{"dataset": "notes from a synthesiser with random patches", "num_classes": [10, 5, 4, 12], "activation": "relu6", "weight_standardization": true, "widths": [192, 288, 432], "loss": "cross_entropy", "head_dropout": 0.1, "optimizer": "adamw", "lr": 0.002, "batch_size": 128, "epochs": 56.2, "lr_schedule": "wsd_sqrt"}
Rows from block 6 of a small sound classifier, named by matrix and row number. Rows with one number belong to one channel. Each number is 500 + 40 x the weight over its row's rms, rounded and kept within 0 to 999. All counts start at 0. Numbers have three digits each. After the name is the row's rms in percent of the matrix's.
After each channel's rows are labels from the 100 clips, of 14976, where the channel reaches its highest value: "responds to" is what is common among them; "loudest band" is the band of the loudest frequency at the time of the peak. Only what is clearly more common there than usual is listed. The data: notes from a synthesiser with random patches. In brackets: how many of the 100, against the usual share in percent.
# convs0: first width-7 conv (model.blocks.6.convs.0.weight, 288x288x7, standardized in use, each kernel summed), inputs 224-255
# convs1: second width-7 conv (model.blocks.6.convs.1.weight, 288x288x7, standardized in use, transposed, each kernel summed), outputs 224-255

convs0.220 093:432467491500415542439482477445493535472564577499463423564466530429475446592521522511490485512565
convs1.220 105:482519495517546500542512549439506548468485476518463484488541486505479539546441512511471585559570
responds to: harmonic FM (49 vs 9.9)
loudest band: 1000 to 2000 Hz (58 vs 9.4)

convs0.202 109:508535543508507525504452525469520517503546553518476557419489563503564483495521509467518563560449
convs1.202 094:498551511454531493557496499488486459525478514467507514468560459458575510496455539588567480439465
responds to: hard sync (27 vs 9.6)
loudest band: 1000 to 2000 Hz (25 vs 9.4)

convs0.130 079:532555476450531456420449459558513438520463520511424448514442491524419574487478504501458534531488
convs1.130 103:491437501459463444466487531538557468441497509544465504461472431419566520501401507457495499432541
responds to: triangle (31 vs 9.8)
loudest band: 4000 to 8000 Hz (64 vs 19.4)

convs0.23 108:503487539537488444477502475499460502563493533490486497535497532486539458473550482472476500490482
convs1.23 102:450516539523614501440532463467479466552552479572499480532523542527429507498573496582501438506450
responds to: inharmonic FM (65 vs 10.2); oscillator: ring modulation (29 vs 10.4)
loudest band: 500 to 1000 Hz (42 vs 15.8)

convs0.241 095:455486479456519490541488432531514524526497502474450415445427500549537452443512493467524510514461
convs1.241 096:528483479440490524453435510432493474484446566491514501460466435536419445490485384458521581500567
responds to: text has "pass" (91 vs 60.1); filter opening (40 vs 19.9)
loudest band: 1000 to 2000 Hz (26 vs 9.4)

convs0.39 111:561528503518586584490509562455453474460494491482481362501532540501473482469492560445496541519503
convs1.39 112:507530495482515433524475499536460508507555539515526535484549422503492503542497500476576471519456
responds to: noise (79 vs 10.4); pluck (64 vs 25.1); no filter (50 vs 20)
loudest band: 4000 to 8000 Hz (74 vs 19.4)

convs0.199 094:569511473478431571565586582536565504525486506571442602536415428507511513572492539517500478454463
convs1.199 094:463577545507536455491526498471446440457479422482558533529574537528520510468558526497460484500462
responds to: filter closing (58 vs 19.8); resonance (35 vs 14.7); noise (31 vs 10.4)
loudest band: 1000 to 2000 Hz (44 vs 9.4); 2000 to 4000 Hz (30 vs 5.2)

convs0.49 100:502459572458515575485481476536538528511459455486510457421468438508519542439478505440525448503533
convs1.49 084:544423493554544464497473501542508543510514544401497517498530480571500575555537532493431516483461
responds to: gate (66 vs 24.5); triangle (29 vs 9.8)
loudest band: 250 to 500 Hz (35 vs 14.2)

convs0.72 095:429532459464521493575508495471450513427459468467499508459470460456508449448503552542516508480366
convs1.72 105:484442519516558479481589508474446514482499543495495558482513474462506501531442504493509547492534
responds to: notch (43 vs 19.9); ring modulation (32 vs 10.4)
loudest band: 500 to 1000 Hz (45 vs 15.8)

convs0.109 097:486585517516551531488536502478499533520444526552413486522422520501506469503504500507551491543467
convs1.109 098:503497554448498471566531508491446506522508568494486557492506436448494510500419507547516437498527
responds to: drive (71 vs 25.6); high-pass (52 vs 20.2); ring modulation (38 vs 10.4)
loudest band: 500 to 1000 Hz (43 vs 15.8); 250 to 500 Hz (41 vs 14.2)

convs0.103 102:548535480545522506549571522494535510544544505499492513501481525552550566573509495520523450392379
convs1.103 116:481556529498520496529518515528533487538519499532555523577502528506514521512539530487487488502421
responds to: text has "pass" (94 vs 60.1); filter closing (62 vs 19.8); pluck (60 vs 25.1)
loudest band: 1000 to 2000 Hz (45 vs 9.4)

convs0.254 107:488447412499489498484497563405503498496515467474504522577483513529513449494530530460492520531445
convs1.254 097:527471386460529480491459582458499554568518506433476533491484525559421438537476424455551506472518
responds to: harmonic FM (31 vs 9.9); inharmonic FM (28 vs 10.2)
loudest band: 500 to 1000 Hz (41 vs 15.8)

convs0.230 111:533511551486484520489509473506493463486535459484454547507459484508428484480451563501515554494463
convs1.230 115:492525559604474524470506467568485501509492425556481449436485529482496537494536486478539455480492
responds to: noise (90 vs 10.4); pluck (58 vs 25.1)
loudest band: 4000 to 8000 Hz (59 vs 19.4)

convs0.37 095:486495613455507484482467468553601504502465512545473505468514431509467533481414552531450469437531
convs1.37 087:529476572482521469548486484440545492464510514481452503499551446493505428508490462519534571544486
responds to: no filter (53 vs 20); noise (50 vs 10.4)
loudest band: 4000 to 8000 Hz (47 vs 19.4)

convs0.198 100:520486456540476504487494530580485550486532542526581569538545502515519498520436558461415467482465
convs1.198 092:484546449554481496499534425555507447543482382497439497524456516466572517528593530543458475529527
responds to: noise (60 vs 10.4); notch (56 vs 19.9); filter wobble (47 vs 20.1)
loudest band: 4000 to 8000 Hz (51 vs 19.4)

convs0.170 108:528469553449524521540476500475533444409465503494455449426498448455454506554491453488490486498581
convs1.170 092:506620471513449467525515510477504516489529468471457425538457467520535555542476595549521542553507
responds to: no filter (43 vs 20); hard sync (30 vs 9.6)
loudest band: 250 to 500 Hz (32 vs 14.2)

convs0.182 108:569554444511460476442549565507495460492499491445548424571473486547464495575533476564394477435492
convs1.182 110:550435469521535535470536515542507467494575486554525508502523477561510549479514516470496459491461
responds to: filter closing (54 vs 19.8); narrow pulse (27 vs 9.9)
loudest band: 500 to 1000 Hz (46 vs 15.8)

convs0.282 091:574515509544502507506545422519428600565536491482510515450526465531500507524469532562527479480469
convs1.282 091:428454488464487424483507415525513467480457470469454517501421513495520514536457474429480440459478
responds to: filter wobble (61 vs 20.1); detuned saws (32 vs 9.8)
loudest band: 500 to 1000 Hz (41 vs 15.8)

convs0.74 080:447496471442503478490506516455447525533514554437490528438490389564503455489476511457487484475458
convs1.74 103:481509498534461547457429455494490430421530437512427486480451517479549503514539448489469522462476
responds to: high-pass (65 vs 20.2); filter wobble (50 vs 20.1); resonance (44 vs 14.7)
loudest band: 500 to 1000 Hz (38 vs 15.8); 1000 to 2000 Hz (28 vs 9.4)

convs0.139 086:508536538483554476524505437528567485540500538505462527568492519508525551493483559604517588540479
convs1.139 092:476541592485433499553497486516538500489532491505495502544526497419534450548513523448485470492557
responds to: filter motion: fixed filter (42 vs 20.3); ring modulation (36 vs 10.4)
loudest band: 250 to 500 Hz (41 vs 14.2)

convs0.266 103:524462512504566500562504482524503457516479542458479441526469490419470490470432512519509543539526
convs1.266 106:469514509481511495424499508481498431492507539530495491568498486475486453485457476479519554425510
responds to: filter opening (40 vs 19.9)
loudest band: 500 to 1000 Hz (39 vs 15.8)

convs0.205 095:535544538498386617453518464527543407485538502527514577489492495474547508527451455477473513539517
convs1.205 100:471522474503584463541520573463462500482514537422487472476515509514471449497498522506538539530548
responds to: pluck (60 vs 25.1); filter opening (47 vs 19.9)
loudest band: 1000 to 2000 Hz (34 vs 9.4)

convs0.275 106:561393499525465473523476540467523509498540545490490509535503532439543495518474480529501525475468
convs1.275 107:409544448464478463469432453488500481470512481471487454458564598540391486457504446478537472529413
responds to: ring modulation (85 vs 10.4); pluck (58 vs 25.1)
loudest band: 500 to 1000 Hz (41 vs 15.8)

convs0.225 111:505480513517506526514414534499461562550414534536418449522460469484449422392539517512523507391487
convs1.225 080:586520498469522535424495562483562477545485454498501514500468396472447496553494521454487519492496
responds to: high-pass (67 vs 20.2); pluck (62 vs 25.1); resonance (35 vs 14.7)
loudest band: 500 to 1000 Hz (35 vs 15.8)

convs0.79 110:544489524480480509484536506580486507615519511582494521511466498550546520542486510547475535513565
convs1.79 094:512443509510511554516581509505491481505506457510535489452503545542478492523455499519526542534590
responds to: hard sync (56 vs 9.6); no filter (42 vs 20)
loudest band: 1000 to 2000 Hz (26 vs 9.4)

convs0.239 095:512439519534506534409504566565577450563577502466499458427412463535441494506507535508514530483508
convs1.239 095:519496550521478493491567544468539465485471474527498488416501553475502449425423541428467495485553
responds to: narrow pulse (79 vs 9.9); pluck (64 vs 25.1)
loudest band: 1000 to 2000 Hz (36 vs 9.4)

convs0.118 089:431521506507518528495532452465502573491525532481556528474470533476463533522489482545528509518453
convs1.118 117:533490544502515497539559514526463544504547568517511511500509519451525500523472527518484471481533
responds to: bass register (46 vs 22.4)
loudest band: 250 to 500 Hz (38 vs 14.2)

convs0.2 094:528529489492525447504569477522496542513537562487561452569549519526486543548491531546454444480528
convs1.2 105:524375440564549504546484562592529513585484561476523477595506527538543529545561471506437477457533
responds to: low-pass (50 vs 19.8); filter wobble (45 vs 20.1)
loudest band: 500 to 1000 Hz (41 vs 15.8)

convs0.3 100:442445538503481471550446465510466439506572496466482456513532537479467487516529461457464416515517
convs1.3 080:476471497437472517491449530443425471550459497505468463568424410532516497490532441491528512533512
responds to: high-pass (44 vs 20.2); filter wobble (42 vs 20.1)
loudest band: 1000 to 2000 Hz (36 vs 9.4)

convs0.114 110:525498479492484492490492447517477423538467557555545552489459486514424494548505494541527563461497
convs1.114 119:548497565555508535510489375495502484431528486539542524502579531530479503475568472546504476503530
responds to: hard sync (49 vs 9.6)
loudest band: 500 to 1000 Hz (37 vs 15.8); 1000 to 2000 Hz (34 vs 9.4)

convs0.216 104:527555437541453505493494542541519500486488478534468546570411453479522547481418492560488522514467
convs1.216 103:494517517542506486495404538521450467541541465419493549518622510516448437420499503512495521468498
responds to: bass register (66 vs 22.4); filter closing (53 vs 19.8)
loudest band: 500 to 1000 Hz (51 vs 15.8)

convs0.45 101:477497509456499508432435497491525459505487487488475482504475530517483487474529559410482495502484
convs1.45 083:461465470468518486535472564466464569565543486458500510468514411572465568499535505520513470479480
responds to: gate (65 vs 24.5)
loudest band: 500 to 1000 Hz (43 vs 15.8)

convs0.187 108:517551492524556457469471540477521437498461511428491429525509486439458484511552494521491505464465
convs1.187 109:524465488496501493518509525519469495476525511503514456514516450529604565560449559469485466530458
responds to: filter closing (59 vs 19.8); high-pass (58 vs 20.2)
loudest band: 1000 to 2000 Hz (34 vs 9.4)

convs0.65 106:500473579482539535498480506562574493549468523528459477536470491453472480503525534539489560447433
convs1.65 088:508441498504426507520473458526502462537460493511509439486499557489464558508546452493551453523454
responds to: hard sync (32 vs 9.6)
loudest band: 1000 to 2000 Hz (27 vs 9.4)

convs0.137 111:447509542479533554476562553449532506446506447518535451510497530526528502411534535435419537512516
convs1.137 097:514539514462496455466481502482487502446548482455497443534494469483414499395533495555449571490500
responds to: inharmonic FM (62 vs 10.2)
loudest band: 500 to 1000 Hz (40 vs 15.8); 250 to 500 Hz (32 vs 14.2)

convs0.145 107:500538555477540409577533474498539560525473515511519487504543486536532492515458478482387474477465
convs1.145 099:553483495524531542512463466474590547527507509504491472612477504569569477505565504531504477435512
responds to: high-pass (53 vs 20.2); noise (50 vs 10.4)
loudest band: 4000 to 8000 Hz (44 vs 19.4)

convs0.253 109:558547474455546548536471458403463505530460550550489503450460517447492518500441449499532551583473
convs1.253 099:555559546453475513510480468523508500512489512498471485449579448465560488497462524580508457424481
responds to: hard sync (31 vs 9.6); oscillator: ring modulation (29 vs 10.4)
loudest band: 500 to 1000 Hz (35 vs 15.8)

convs0.70 085:444554542546448451503527443531554511482515509430516431491544386532482504496496510476503544525524
convs1.70 111:500477510472470554518527525411486506488490547528470482476404510446466439545522553526501575528518
responds to: filter opening (81 vs 19.9); high-pass (48 vs 20.2)
loudest band: 1000 to 2000 Hz (25 vs 9.4)

convs0.191 109:491508542533519589482428521534532504509555489487528536546510514482410494535537517536432570511561
convs1.191 092:523441494424467515497530482504497536547399533436509530498391478426560489498540547473494488488591
responds to: noise (50 vs 10.4); notch (47 vs 19.9); no filter (42 vs 20)
loudest band: 4000 to 8000 Hz (48 vs 19.4)

convs0.133 102:449533503555451512521553538428461528493483533413430473482477421445459484566426508475524564503426
convs1.133 098:493504480513457516490541495569508488513567466487540528484541485535498540552476529478438503509440
responds to: high-pass (61 vs 20.2); envelope: pluck (58 vs 25.1); resonance (47 vs 14.7)
loudest band: 500 to 1000 Hz (38 vs 15.8)

convs0.56 098:455506515468578549559539450534516503542501492528479460412402511527504542464446538376502530504579
convs1.56 089:474468524514444510562371594477591510511511486514485525518525508456489508544524513551487537518527
responds to: filter opening (51 vs 19.9); hard sync (28 vs 9.6)
loudest band: 1000 to 2000 Hz (54 vs 9.4)

convs0.190 096:588545487515521589465425446568551540545549476469643563432569591520524517496480538451465522523419
convs1.190 100:513496562464530536520550505543540471504516465513511498532502503491490481529535528509528524629542
responds to: filter opening (66 vs 19.9); notch (59 vs 19.9); pitch class: B (27 vs 6.8)
loudest band: 250 to 500 Hz (36 vs 14.2)

convs0.124 101:540521484518478468489527512460491540501494511438480436489548400519448470458486499452518518454520
convs1.124 095:514533445542533520486434495565392539500539493522458550578526474547490542513453557491466444536512
responds to: high-pass (76 vs 20.2); bass register (56 vs 22.4); resonance (45 vs 14.7)
loudest band: 500 to 1000 Hz (46 vs 15.8); 250 to 500 Hz (36 vs 14.2)

convs0.194 106:583562480499536562469435441565501448559484532512508478534443557484440448537478585537470490491556
convs1.194 111:514503473457440490500472533529510456473616507446490456446538437473457544524401508496595568598526
responds to: no filter (83 vs 20); noise (55 vs 10.4)
loudest band: 4000 to 8000 Hz (51 vs 19.4)

convs0.21 086:550516510500505545518473489514482528500462570468540468505553516448472455480518459519431502501549
convs1.21 096:472489505472530473517456495511456478451493443463463450542472490478554435403524445533524511438509
responds to: text has "pass" (99 vs 60.1); filter wobble (95 vs 20.1); resonance (49 vs 14.7); oscillator: ring modulation (32 vs 10.4)
loudest band: 500 to 1000 Hz (37 vs 15.8)

convs0.97 105:495555525478531525468511423499480390525524520442480462502478448473536463445485465556539482527511
convs1.97 094:543502559502564499489586469529490508444543509560476501528482492482531453470493490458530561414478
responds to: filter opening (60 vs 19.9); drive (54 vs 25.6); low-pass (45 vs 19.8)
loudest band: 500 to 1000 Hz (40 vs 15.8)

convs0.180 073:425484526472457486504508476476593500572518473503502502558464454517504522563542506494396466425417
convs1.180 101:548469476567463582422528487557528422453517494535517473479512556411538499515495529522457504481404
responds to: filter wobble (51 vs 20.1); resonance (42 vs 14.7); filter closing (40 vs 19.8)
loudest band: 1000 to 2000 Hz (36 vs 9.4)

convs0.131 080:513607499505528512449519432544520493511451462516504484494515472492508470461466479552506522496528
convs1.131 088:504422503435462507483575542576509518539444507512521518513490466360496507574437545474470438472413
responds to: pluck (63 vs 25.1); filter wobble (49 vs 20.1); resonance (39 vs 14.7)
loudest band: 250 to 500 Hz (44 vs 14.2)

convs0.9 096:515500525529481527546451474485554479546513519495425505463436488448503459456481518442508478498488
convs1.9 107:480577525476530474444478485499494464509608460519491548470512465509412491479493497510496480506512
responds to: ring modulation (61 vs 10.4)
loudest band: 250 to 500 Hz (34 vs 14.2)

convs0.277 090:534524552551537537555506461411488555504493504516505530493500498511473529474566521514478490474587
convs1.277 100:495516500579485502514470443496516486531550486520542528581490474470492507470541482581503562468520
responds to: notch (48 vs 19.9); hard sync (39 vs 9.6)
loudest band: 4000 to 8000 Hz (45 vs 19.4)

convs0.92 104:511564550516482530524480453496469509474524533543487485486447575409518452594523514514480475482487
convs1.92 091:505461535496496468515506516503591515528524576487541536515525518508535507603474509494479518521526
responds to: no filter (75 vs 20); hard sync (65 vs 9.6)
loudest band: 1000 to 2000 Hz (36 vs 9.4)

convs0.142 106:489554462465531501546537405466517523445456504510521512484473430444460474557466492562540536538460
convs1.142 112:474551583499500502495609542519549535507448532547528502537455518431609533566464575501474446459519
responds to: drive (55 vs 25.6); detuned saws (27 vs 9.8)
loudest band: 250 to 500 Hz (35 vs 14.2)

convs0.119 097:475614519459518518550537431502540544489512519507484486517425464413477463471450528590510539496505
convs1.119 104:508511542500455486525509501512525499548516516507507512461490471493573538540463536537467435446538
responds to: text has "pass" (97 vs 60.1); filter motion: fixed filter (55 vs 20.3); bass register (52 vs 22.4); resonance (46 vs 14.7)
loudest band: 250 to 500 Hz (38 vs 14.2)

convs0.272 105:544519481585558579480505507492530486483478478497473501528478502455523486474517495521453513453469
convs1.272 090:576494503488476477490509449495453464536522481518518389535499505504504561465543544462496514565494
responds to: no filter (47 vs 20); noise (38 vs 10.4)
loudest band: 4000 to 8000 Hz (51 vs 19.4)

convs0.209 102:478467515497501567498515535520508537523504513502544640494529564510533502505476553459467507529502
convs1.209 083:527529544505512520449570504490380486496487509496513452539517520566509489463503519514535580533550
responds to: pluck (68 vs 25.1); harmonic FM (55 vs 9.9)
loudest band: 2000 to 4000 Hz (40 vs 5.2); 1000 to 2000 Hz (27 vs 9.4)

convs0.0 103:537500581462557531519442496498534441500510517533486482529463523566498515471465445456540412510455
convs1.0 102:511435465485519499504424484429506426459513506525465416498488433438497462470518508499452574470503
responds to: bass register (62 vs 22.4); inharmonic FM (34 vs 10.2)
loudest band: 250 to 500 Hz (40 vs 14.2)

convs0.25 114:506560461470421491460515495537464559462447472544475520552516476537507447433390549507486526548491
convs1.25 104:507522505492517472476496520494484508438538498475478530463498430502508505497442507539449469473485
responds to: text has "pass" (93 vs 60.1); bass register (51 vs 22.4); noise (40 vs 10.4)
loudest band: 250 to 500 Hz (40 vs 14.2)

convs0.28 112:492490505495524579475522495505522475472398512543488490426540461461390511537485474494464446501478
convs1.28 109:424474546543508509511589467513435483613554552530498441533452530498431483451464501565498488502485
responds to: inharmonic FM (86 vs 10.2)
loudest band: 250 to 500 Hz (35 vs 14.2)

convs0.4 114:521542497485488519539499509548489564506508453504534519521446482564490497480445511498483479486515
convs1.4 109:497519473548524490495508469569480466486514467474512508457570546541493530552553520492500467486491
responds to: noise (100 vs 10.4); pluck (64 vs 25.1)
loudest band: 4000 to 8000 Hz (51 vs 19.4)

convs0.212 086:478463539508465576553443543505471566499573434427539577562586547517520475535488435516490459457501
convs1.212 093:513527504543483499555545487433489480474492419454521539530453479499530482471521515522408489431509
responds to: filter wobble (87 vs 20.1); detuned saws (31 vs 9.8)
loudest band: 500 to 1000 Hz (35 vs 15.8); 250 to 500 Hz (34 vs 14.2)

convs0.201 105:549438500537467519511573540424518506479572577430570505531510536545548513487488525529518494420435
convs1.201 104:468521534479509522486539465520492495532501503490489460476521533527454486504507521528479490520481
responds to: ring modulation (77 vs 10.4); no filter (46 vs 20)
loudest band: 500 to 1000 Hz (45 vs 15.8)

convs0.178 105:452464494439443474550514536514477449506454524474558564473577482513524497517562529499485496517473
convs1.178 095:530567516517510540496526471455483508475442439583459511615470492583550508477537479495522504512490
responds to: high-pass (58 vs 20.2); filter closing (55 vs 19.8)
loudest band: 4000 to 8000 Hz (44 vs 19.4); 2000 to 4000 Hz (26 vs 5.2)

convs0.31 113:528590520431478498519466485500565577444514439539465486448420522560460561480415516533477497514500
convs1.31 106:490491430488516470440505429511476494544558483445556560461539445525511469492547440539529479447491
responds to: bass register (72 vs 22.4); inharmonic FM (30 vs 10.2)
loudest band: 500 to 1000 Hz (38 vs 15.8)

convs0.166 096:437471406518507513609528503484513547481515553506530499482521488512454503539504534571519627482351
convs1.166 104:440543522501480476539516518524517525502526563507469503567474535462486498545496505543537520504486
responds to: pluck (72 vs 25.1); inharmonic FM (33 vs 10.2)
loudest band: 500 to 1000 Hz (40 vs 15.8)

convs0.208 095:484547463523511460515561508453555526527529458495528469545527481534472554547538514498507504489507
convs1.208 093:531481459532493495491465531557506454515522474471456508442497483485501508501495537484423412423523
responds to: low-pass (51 vs 19.8); detuned saws (44 vs 9.8)
loudest band: 500 to 1000 Hz (44 vs 15.8); 1000 to 2000 Hz (25 vs 9.4)

convs0.237 101:478463536469511484564427480555448528566424542472411500473511460517492456421479468533540519406545
convs1.237 087:534465477484456480462445547492519423481529474486514539485531464488491491537548450466436463488544
responds to: pluck (58 vs 25.1); resonance (42 vs 14.7)
loudest band: 1000 to 2000 Hz (38 vs 9.4)

convs0.287 107:490519487488551536534472439526524526494479472472395510482438490463431522447455484531480523477469
convs1.287 094:495508520517488498512462543470474526529474493474550536499452475501537537509488490442521476498651
responds to: drive (72 vs 25.6); filter closing (60 vs 19.8); high-pass (47 vs 20.2)
loudest band: 1000 to 2000 Hz (25 vs 9.4)

convs0.11 113:415531544497547532538454472524517488471504475520446529466485483412431502513409544496491508492467
convs1.11 111:467546563488538434545485461482439519486530438492492454422488554501451544467503490532540455503521
responds to: inharmonic FM (62 vs 10.2); drive (55 vs 25.6); oscillator: ring modulation (32 vs 10.4)
loudest band: 500 to 1000 Hz (42 vs 15.8); 1000 to 2000 Hz (27 vs 9.4)